Rows from block 3 of a small spectrogram enhancement model, named by matrix and row number. Each number is 128 + 32 x the weight over its row's rms, rounded and kept within 0 to 255. All counts start at 0. Numbers have three digits each. After the name is the row's rms in percent of the matrix's.
After each channel's rows are labels from the 100 clips, of 14976, where the channel reaches its highest value: "band" is the frequency band that holds the peak. Only what is clearly more common there than usual is listed. The data: tunes sung on syllables by a formant synthesiser. In brackets: how many of the 100.
# conv: 3x3 conv (model.mid.1.conv.weight, 192x192x3x3, each kernel summed), inputs 0-191

conv.49 109:164141159114064135096119120119142081113117140153141130134140153121041107110116136128043109105060097139064146180120107139136109127120099143150126120111127120085183028113105092088124113127078196141175120117073089119152096163147110151140114123139180162200113157157111142125103109144157144062117094082093130165051154085090178083142113162154128128119086149117133151101156185104126123168096175078156096143129137186075089100093109093099131187088139122116141134106117117172117129112100118160189093140157138180116114100073171073158127110129100142112130085076147110098097078124100174122
band: 500 to 1000 Hz (99)

conv.157 113:142129102123111131068100141129135123102169084041196141115086093134110198117117089125063183161159137094093113105112162105099132154162106184195109150140138123113133129119123083169126116149133092146062149152164126131198120136097099114100128174134151103136119198142102129094126095129142124070120141141156068139099122111156124177058118128129077135144107124052133114074159044152117135121108141112079130114137111137205168144153094149142099109139114142088154079117145122113074088189160128159120156147144108127150119182134110112144115175121088040141066162193062092129126098146125145105
band: 250 to 500 Hz (58)

conv.131 074:170063098107154118216171070139114128161158131124088163137122135147150159082157176089184104133161173098136102166141080179093159131093142148140129112062099101088104148137124141158143137110138100167093127152133157117141068136242146083142141079111080100152107107155152167141134151145091143108120104142120161120142153136115104117163121107180124113086072146157114112124086084199132179143175115144137127127078181146111081140166097134231138103112149084146160111142087136132132159101118167100132122062118082127153163104136094127150108119115115108068079086094107084140119121066174145078
band: 1000 to 2000 Hz (69)

conv.46 089:042116095188127110108140160136063123105076142122192151119093109055134143120167146171175142139151147140087150120074090132160133117185112096123097143222139101112115103147104183088139167110080123131084154140143110134145115153157062114163111153138150173145108140118062063110086151188116134110120104145117064089118115103121114111088157117092108112124152071117125119124110142163134163172084140091114090058139109176124129123111043121160136135129129113132127128127121093124143138146151056041097119115053146117128151190137155160092130102124099121113173042144140108082102123097165115131
band: 4000 to 8000 Hz (50)

conv.182 110:102137155152101125153119094091162131200101105146130120097151078113079134000048164122136149102128122058166222142099107128122175100136109083091152113143125116117103021114133150088141152093103153091141090146069110099131109112071134102078074138127143136114081144164112131186105146114132106144113020123118103139155119162114187120140050168074152143119112128164117123105167110111085139163129117152128117110134138133091077098132149139090127126118076110149148081136136152146138146087086134153172140128126106058142122159088153141113095125131142100138143124106091095152081143133148108172
band: 500 to 1000 Hz (55); 0 to 250 Hz (41)

conv.81 092:136105123102129080086086081088143168117142192150160180140143111104111147067134173095128144125101132207085129090083130211107151081120123105099116079143087071129103048166111167126151128118167130132128130126128129164119122128092140136135147077117154080084136118138090046160114127118141097125134083119100167100121121109118137179160084167192142064122085129141146104120067085056176113069137098096147132123114124130075160126071186129108079103151123125153118184163157120151135071134059126162155078180152073100128098111064138162147101179123106140103110171140141115133124111092124119115
band: 500 to 1000 Hz (50)

conv.140 097:153061188107143099148097132160125129132146031008130129112096095142124091113103136153126092099130117118119187135156118175134108123156108158130108129092126113124096146153110127150176135120139151141089129123128136087212158116125136118146104107164130107131176121126121160010117067163141089200130095095118117143124103132122122119143090117098079125078136172099138141155124117083061126082165075137130088157152128163132181110148101112107088132182124074127143108129143138000098165173133121149081122045154108145116093168110106140116136111122120103135128128118112135156163144141128102123
band: 500 to 1000 Hz (57)

conv.109 102:147150116088054094153156115114174097093061125176113094138127098126127089105125109122103106080069085099125187136118141061185151082117153133047152075107114137115141066069146097074118093162116113136149117084129117134109113150172110162143139163083124101128139144145111110145136146136102153164153077140151113115086154118113051137125117134117119127138098110130125132100086202096134131122137051093091126139110176144090119134156137033148076174138168107108140152090131137162080189094108115166038049143160117093143115103100162170128128175123073106125090121153075122122074158131119120118
band: 1000 to 2000 Hz (57); 250 to 500 Hz (34)

conv.37 115:093126123156125106095130132105130114108123142080099132126121170094130120060067126118155133143123107143125116138115145153100104127081098057136105147170133103123086090090114147081155076115066085118131118099151095167138110147055219112149067117153103191117147070090069150123134148131118146184152142081095091103079099114155105120150141131089122162171104073134049131182144145097160141128138167122098138125126190171132116115097146059104200068083143075106123153141140121118139091154116094043151125136143103109119063081133138159097151107132163144094140074172121096082105102161169174091
band: 500 to 1000 Hz (36); 250 to 500 Hz (33)

conv.61 121:120115168106153120133064103159148177084135183006061137086123121102108098087133032082093156072067132133162148139136108139101100114173136109077103064118129119085175107153111123160096135165110116144151118136160141142122140115107073094129105113088137181105123102128134106177109102127091129100115133120111100121115121110126129130148157092138068133195127160107098149100121101118056114096120147150111152123049127148155115166190097163066139102186100141159167152123131152128065125134111098139073171143165151137148120103168098083131116162137145083148089134120086136164074161183146097185
band: 1000 to 2000 Hz (83)

conv.56 088:147087073141077155077038137148148135117124128187160107125153117119153077059108120110173108104129121107100090134134158123109086136103151156134113106135118080161138160117124133045108164112169145138115138081112161149105104182111045116101169152110141107208146155073131133132177122126085175158164120135129135141137115064124181092076136065093099129109106084129145073069091096156142149099105164130112120127156104143077125119102188170068113110071108136150130149121146102139079154159188104123175165134132112150147143139159092082147103157123114106066072165079124090055105077113136109133
band: 1000 to 2000 Hz (100)

conv.118 092:144149055108044096097080123116178181120150126153163179126134168096104092122141113083130198115100128135128068117134075084091088132133157126103114124141130114218095103126137139136103129057105073170134139101087132128103076124118132163139184140124119120136116082074115095163144158094126102161132120118093178110144067146090105092121112168088149141136076090124123073082100121128125098052122167147068109134121152176087103145094136170132144185094116115126095110141111116123111032110117085132141105169154097098127153098140155153106077153162135175115191106091139084111106133098088141200
band: 1000 to 2000 Hz (75)

conv.52 128:145112121182154093180081103121136129113115112043147115110099160083092085134095157186112141112084103124100178105127107145140104136123142045000152077157102117080131139158121086130112134127160140130150131078110167091047148100135080128133140128110095106113195146122111135181080131109107130137132134083126142118108116125126116105132096115162183073096159169106096073081129103097052123117110100106170135114091133105133154100114117105128112176131104097134099125129142119155070186164141140142127129104151115080137161186087112113095103138099136106166135124076150155135105154120099121139
band: 500 to 1000 Hz (89)

conv.161 081:122137097093113146098156111161108136141146058097041151151070181125119125125090123129136183126081114150168083130150134134118129108116125133157106122140077132119059112152151080071131116207162163156159093066124157106167134097057132091103151140134113140165113099079119135159074124144098085090099122100159093186110117149124116112067141139139119107121119176103089164081102156143154085113134140110058104155111130171127110145140081125121127128101100118100173191118068140105122121180120103098160089112164132114150103169038151116135216084141099184133111064138126167211132135090120125099
band: 250 to 500 Hz (59); 500 to 1000 Hz (32)

conv.96 104:112090108074106170204147089168125112130131109096094165145121128116145084096084164060170097167154125159056161117134103048092155159149181154107095098093129184116092125144142161141138130140145099125141122127104142157095110125141106053071088133151109132135091156153117127079135142088107105137118131123091115177158118149131060147141094123122080142072201167124164096114181094205079081103122164176180119169114145172167078086164126130158072153083105118160126145112198151077169115148109111084145145109085131109162125131091135163120106124078137074106106114096136117116090110079150093115
band: 1000 to 2000 Hz (59)

conv.134 076:097126228127186144119139107162204123169099185109100132098139157165081137121124150151196130137151174111125123146129097131114189073115094153116154115055139060140112125123107073144115136137097096092129149107183106162114116134111109035087108156150079154177111128139141111130087122155141129051129139134139136164139119086134162162113128102138135128143105138121099047148053093156174140119078145112121084159140086101142083182213169164135146135160158120091129097185129147193088109138145120137170126106114107174108075144137158139150126101135119134116149141179137162200144139177096146165
band: 250 to 500 Hz (32)

conv.169 095:159145133105099122142134139115117159130075159168151129030123154118159128097073228131135142114115076146056200105112130179170106098132125157080112094094100127128146076198119095109159171137103161155113111102106104177133091185138126163106132102099147083067113121142120074202135128165093118110158087112106141132162151115106107142133080157137122138150102101146140087108102117102117099146124149120152102122098180102140141124086148090125098170136108096111124051085016135138175101114119135143127138147109107080116143077031088132138166134117095104100106116130205105081124149136120145094
band: 1000 to 2000 Hz (65)

conv.149 107:167140135154167126163145120113096125146115138158199142129111141078071152114154229092137152102100101145147083129096093104159062099103144079065177084093091115104103147138124112061163090140097076096125094092112110062134151140120087116106115173099108140108126090174134133165114166130117106107116088159114138125150136116100073111190085127212136091089132140120178137106101129082151121137097080107182178117128160095071140138095190092110112141149143168160127105115117098144121170074094128150147122095132140098081081147153122151057110140151068117080114128104168165110096163193107064120
band: 1000 to 2000 Hz (43)

conv.103 079:098087121113137092180160129140135063159109107161106155115142091136139159131117090123093124180134164116143210134104159090108129140096127122127087122122139122085143127052110124135083079079123120245182136118190139160126133126161102146114129169099124135049116125044119106204172121254117134133079118098161129115111131088131136138144124147150115178108162108126106111138142120170161106168119115166106185087155121106150117160172125106114120110169106076091076184083149146126075102139076101094102126147178117137119097105105095127156141144093159104118086098159125194151087091121123127130
band: 1000 to 2000 Hz (32)

conv.148 097:112130106130142136159119154127114146115129102102163145156186106137178137113129137153072132131123134176161173121134084159116129131128090040178124105163206116110109138113130159114152119115114137155096092240127081120146174119092149130184124109098132153105159130125132119119080114115173109142105137104114123149106131152125158087110106138134134160138123195148239095120162143106126104108151078136098169161120140141172128125100113082113082139109088127144173149158134101088159056045101043103135115165168092102136088089182092139115145113117155070156088076101085121055132057194129124133
band: 500 to 1000 Hz (91)

conv.179 159:127114126149137152098135112139152135109111103129125171135110129129170140092163097044135144141148116149142143143108076100115118130144124199149127125150094057122124110086151153140125063127000108144120117148142089190163134103086101164138122128121183170134117083125126100113132124122144087088112147111135133131124143131141172132102132129090092134230136093112112124108110154146121128072133194102093112165138109140217080131131134152109174079068146080123157156086151122130136057081103129135172106105119162108125047008140191133118144105112176124152086128131109111108102062146145148109
band: 500 to 1000 Hz (41); 1000 to 2000 Hz (37)

conv.128 091:160140090106124076153150112123109140156131163160140168105154122142119045107068155150139105153138081122168127133132078162111174088141132135115147100064148126067127098105113162064139114181104136181134129084141114088145122114154170180116159093136098111103146151123139144095132135089160082156134057148083142098139115098127121098121055072121086068136163152148162116152115117063069079083124045128091124127157107087111192161101100085132124109104154120115097172140163132117133178163138063102108120050164159106150116112049150150139173160131151124082091086089127144102150126127123061078
band: 500 to 1000 Hz (67)

conv.120 084:114115204115107140161137120111109130134134161153150124153097153141110094150178112164128097126131093113195153137101156187139141070114127145137141090139115069131121132138118129116131112199136114129100129131146154124135215167131148111158159113076108133117144122107138075114187147139130220149109165013128113179127149069130167140118099148134101133105082166119165040093121158096109107132092086097093062145140130131151093161157078196124151141111126086147077111106184114094145154094119107133131126056103075128104213091092092166094142143096183135179099130146122155148108148114185133098
band: 500 to 1000 Hz (90)

conv.191 119:140224117134118084144220098095131124105113114158144051107141120114082093148149127131163097181110095168179136133088140121138129110122176091133091121127129167111107121182176114046100145085130152159118127167152107089103088125074172117163132136147151155095117163157137122166149132128104131041114083130094140094116112119095105110139114127146105096041126110124193173215126123121165155190140094123122145090169147127099165078121087145116073104114174129126147154126135103133155065128136113098089151117070082126107160108155147170089139118143098137084160105181104106093185051136123118154
band: 250 to 500 Hz (100)

conv.183 086:142149125084122109145085112096160126153095166150196142060122139138144109170145113127114076106089110052100151175144123090139123097118091190120106063128109103127134008060145106167149146103136162127122115156074141065137069144129098123075146139112149072099162171115119084129136128167088073162151082083059142132182138180121100126125062158178173081161175126144149137089128069090155139109117130134122155115123158148112137142092184088155101103093121086091061151143103144170128136134148165134129141138148121077089073157096122136141077121139137119095112154137147055131123117119122094120
band: 1000 to 2000 Hz (88)

conv.145 104:079120150130122139139163125086139111071117096128114102108091147106130099136155133141173153063116143125082097144067074149113147129175104102129112150177091124140106126081053139054181126079138099149074159127188112157048102122105087108077100103156092114101079118052052090177107139137117145099132156132074110113091117157151151113111143136131152129097088099096147134126122121179145149181061140092078033085146135168139130128120125132162123108119148147114141132154133102128124157133104063063144105110092123120111143156129117141103112160075140161099155020129096119069097143131166143163
band: 1000 to 2000 Hz (67)

conv.19 082:110115122195077137105125089112144166187155117185174160069137119148121169131148173065136096147162122192137137167156182117090148088104122064133116139100032141112091113147129086114159117116095071098068080052131125155138177139106141113129097139083109116088151126133155134096116087122128107119133133121073125111160148079133175143128142159119124113128059173115048106086083063094087133100156120068139140162111153120127117142177136135147142154088156054077155195107157155120066096143115139106141165079139108109146148143072079136114108103095161150126097138131136089127147105097182157106
band: 4000 to 8000 Hz (82)

conv.124 092:076108107164142121096139129150134132126081106076148086135096133121125129132138118087126126121075151159147056098029078147124142142135121156126166134117129162105085141130024154164216156101112151103079145149112135148123167092108180108134103084096130128164133082096134091151150099098103202124154146060128129109125136124208098162143109194153127147141113107146158126162075123136134170155000115140148144151141069160118106132112174104118136103161117153158110167145109119128118128162112095092149098123123145095133113131089133104122129117075124079125119111138169135165094107119155071147
band: 1000 to 2000 Hz (77)

conv.168 092:164132055163121094112112107143156148139099088111162175140135167115147166054079145139108130112138064141125146125147104170138150126117068127131057082124185134133131123081141148137119154123149083089099167130165196166096131110083124118143159161089134092136145215151101152094113097104107130111149130121154130147095159142117126112154098154115128155155125102135093100141140117095150187145146126182022131124171083195149144114149122118140142035145033124178080108164095114118096191129146111172127138179165094105191077145065150172125094102130101103136143113153127110170099116098168158125
band: 2000 to 4000 Hz (94)

conv.0 093:135101156186106137000119121103089167123089141149134080119099145097105126098216157114153132119136122114112127167127109098157113120168100110106157134117119114159121095134153137107138135085085180166156075139160115157101106127116147130063137103139146121153104131066136130135130151095085119151082164143046115100099124147040137144112084110151116115105138134109106144147185185080109112095134170132136187121144132105153092087121099198045144125076074130128125156101106130111076093133121142156166130138136100158146162102117146095135089094138125131117113176074148142169070115147014104120
band: 4000 to 8000 Hz (56)

conv.57 080:113055188093146124140077083146081122129131094112156062156176111142122112145184119170140118106077114099170153085166123155129132117076121151091103119130189129107095138136113097139123143126112126175108091017110123144147158134148163101077152161160135116104168130129164116120093129091127122134185166061147126139133060106153095052109110111119065121109118154198154103118141107074095093127126072114117072130071122047158099082124107089135076166109127140131122129173134081118121134105100123169090142100085078105151162139118091152191111198147149126182188114110118166145133106146143105125
band: 500 to 1000 Hz (98)

conv.33 098:119127088152085136157090087184196105109117102155115151130187120138128146119150075141104131140011174119119118111102117161118079120124144145107150194145203134110170144134052108141126119168083161124148113117084178166146174131140109160135120047129129145110186160137136116054131110123125181144139155118164118080119107118123127113116117167165130117152143134191150125090154108119113130092145137180193189168126069088134149161098106148130140126112061129153194099119156115129147102089166080116133092110117135144110086121082021064135115132079127099152103151138139132099109089071107126120
band: 250 to 500 Hz (89)

conv.4 088:121128090139150092173085145205125120109145063128092096124216094122097160117112158153129117101135105113089142146116119197127100169146169165076147159131126136100118124166101163145127127088109173090129126094119165125238133140144093114135160125126093130096152190113133098056088060098170124158071120156133135074125104083142137156125090107165107098151152171184135083142132111138045120119124128127170140128144100139106121114129103099125107159113077125138115112124110140033120153133158160191119181102089133109204101130115070066151107134094107119145068194120136092100120170136100105099
band: 500 to 1000 Hz (43)

conv.18 092:094197123108102093116113114163173123080121108143124075148115140124131134116142060146109132136173126130129181058144080178140146125094062121151107077104101166118134119132143124162192079085127115127170107120127154180068098136092136135144158107151182109140146061077155139112154092140084145174149100133167078147090130207116048128112139155096121122137160043143129140092139151109108122119137153162101101123129128197175061192111082113180081137123134066094158143123116117128150108073140121105105081134121101115125124077093210106121132138143149112150148120174108051131139107070160136158
band: 0 to 250 Hz (66)

conv.87 103:111096120091124102119105113085124109128160130150056173146138156140113095144186141137105125080105103119137083153139119075104225091128107070093188184111114136118024164151179141106107176114140142139145172113113093128106109184049095080142138141105126112089098153091102115147129164112102132048109123069150113131137110131114126108089134157145134140153143115120140203088115119126133066200135133106167104098100172146119173147118132091114057091172102045190154169109085118155123161142066120133146157184163133085170137184102139158128110126138129170094139111134171123104131141156134115107
band: 500 to 1000 Hz (71)

conv.91 130:108110131132084163117162131108180138135098135190162156141151126132106159174106103093113105102108119110142161149127105123150083138182113111106143115092095132126119121105136145140132024127092144168140142100127126116119133132133136129109082102123121109147139141099114097142147142091111126001120123131158155169122134109090157148105115125111075102096135092159180109111103154138088120135130191142108127122187128112169132132125138099173084166141148125148145148138154133152159136128105137111255096135096098107125073131163142136131111161116164123130108161060144130187126155140151045153
band: 500 to 1000 Hz (64)

conv.15 097:147129128064067132105122108076115108123130151116124182126169125122078108058061160127122117116156133085072137167146105053144129121098059149115150099140118138086174122080133169124114167138035122150135100107121128160141124159069156105140181147154144146120072120122127154174070143130111102119081138038121123111159127070103157186134123118149154096163117109162122088151056110135124063130180135152119149134139135119162132145191139059195153129150107113175167092100156094136079061068132099152109098120103119077059140119145148082125081172091118152152081136139139132125143107141141138128
band: 250 to 500 Hz (34)

conv.115 080:142077133165195124143101154140137107155155122112150107168200160121116115068141069140152088166127122137160152173144109173126094158097101139152123132100208084124097106086116136093128076123088150130170158092081127147176163159135125108038144101117143068090078087148162088105136090136099091107152077120125120117146169086128127119077158192095067135126069104086088131117062115139118106119107197119175099113106160136149181150109139148129166077146161055133089160132125174133096139146085101105137122159114130128152111055129198148117106177169103141120115072125142137154128116149157186087
band: 2000 to 4000 Hz (72)

conv.89 089:144086131113110129121156117138117075109070161187142090160141119146117094167121173136161154117101113157150121115129099120138135132156100108137088125133138085182128147065140102070161113089108177141118153107095077105121123189174181128111138110158166109203138102039145113102148111134091147098135141104118145102156174125069130128099086089089149071103130134099127147092137085143159090100126160128226116103120142108157082077128131095137121140046128136097092115096172165133123129147102121112089118139122087165121105086102067064097102168129180068118213130073076080183170142131093090109
band: 1000 to 2000 Hz (95)

conv.110 178:114126148145094113098147129180153094139140127216119107132201104155111136127140081121127150113110119117104126140139205109132104141136080112115106162173138140120119127119136133113146103130125138106160120110136119074189159106113112097189133140132164149076108138113122150124119069113184110148102134079104097153136144113083124241120109255100144148203158137149108127120156132125045110141092105131116151143088097120065124144208112139118129109126109149129136104122121111130131116129120128162131189140147116134254104123140097147139115137087102096142139176109126114080073097168111130125
band: 1000 to 2000 Hz (50)

conv.2 096:136171076109124190117106126148139168114123125143085145134130147160160118087148122086151110106159126112138067101124142077128122101138127133151157116082129182087101098084130153139139114136085169139119118131114091124130000138116114116120091142124084102190145099133120088100122168157099079105102096175160165106145115106119107130092134117132115112120108149124182127102122140151109150061142139131146144127115107111132138132143157119107123096137125152156083126093105136136173095114146119122124097117116158122160113121159124170144128117112125113123081139137138000162118120118191131100
band: 500 to 1000 Hz (38)

conv.146 091:103111107146134137129118166139105104077068121083140074114120132102133120132119082145111110116113109140161101163073068161155123145218130149062115119114150108109130127128074166093190133141110097135096134027142130141150103092135129161104135118102121122148131118124129041150120120141177179162121140150139122121108157111244117083156175115154105131108094079107105123128119137131170138141076130086125081097142082142180198132096135086149142109135126160108076146188132167119113148107124004119145144135084108106095092156111118122172104154053134143098104071113060117096123132107115122091
band: 1000 to 2000 Hz (75)

conv.93 086:115159064113011130096110136114157108104175134142161134155130158141061155131199104115141107114088115144137139154101155109153112077121104113102130131117146108121153148095158129124106118173133202113136120073030090168110159119075119090157088086172097137159142152059140100087121159111169143137146145142111151160124137080159143082145110140108086078113088115125159090105139115137122116079071097122148156163138161125136143161092124114087099186105156156142055105130127182111134094132132146138069205144121154153147098100091080167173232141084144134113130120150157172103170095137131117089
band: 500 to 1000 Hz (52)

conv.163 102:116083116106092127111097091111132160147065106122100121223151108115133179161088144112125134093106169148090122126125113089060177188094120096094159179119070119148126146084150105090192151102103175050139107091105122046147163159140108086181114140119150100158157131088075139098113117125128132098155120119127142131139095123103208112138136150180150140115115130119099114085113166063089148111159067157128150125168158105141113162096122203125135133040087161123159131075093126162103091077149159107141142128133099166156083113168081081078134133102140116091149149094117086132104073166121142093
band: 1000 to 2000 Hz (93)

conv.188 100:126113166140117150121072107062147139153147124139080129085105167124110129000081113105140137130143099089184173150130127122003192102105130139106135106131088113070103060126151112095137194118056096100163120091125127071124136134115120149133145169105140157100180147147115145160096150119163141170127131111116129127138132126130175160122116130152128132137101104129069163131150053117158110080150161096155097129115116141110132106096150125103131074106099126120140118126185100173108152094064101137151131170109149125097154148090140155125113065141180124151142132111095157173153131115121157132
band: 500 to 1000 Hz (83)

conv.106 139:143133132110116147128113110191092102086186120152128097094134147147163087126070119123195149140103189104140136173121150126134117109091084109126102190112090158142149150160129126143130112094150169121123103136133184085138127151108145093160161086093089147099087125133139162161133129093129114099144085094086128106117135102095105128168138255115092136142110132134125173171160157136084154139128131239101154127136132172134096097173105124145155188108107097156126128128103137133115123168160124144119106167136078120074135146157139101119107143148107238122158139116227125133109114132153250105
band: 1000 to 2000 Hz (54); 500 to 1000 Hz (36)

conv.41 084:132184200176138113142067058095137104165070145124160067175108130133123134139127169124148115099143102108170196144099164125123168088120098139121136138126129123123086133143144155084148079131136098105131115109133134098107097146125185093103128130200034144192142118177085119137100096117113140099148168126151129146169160098143113156121091152159103132111059160129124109115140177139177067133130119076130081117148142111109146131094063155141153119125221138076185085108092111112140126121089110159149037117126102159065102121153142086152090122123032081091137157109162140108154125116177122112
band: 1000 to 2000 Hz (64)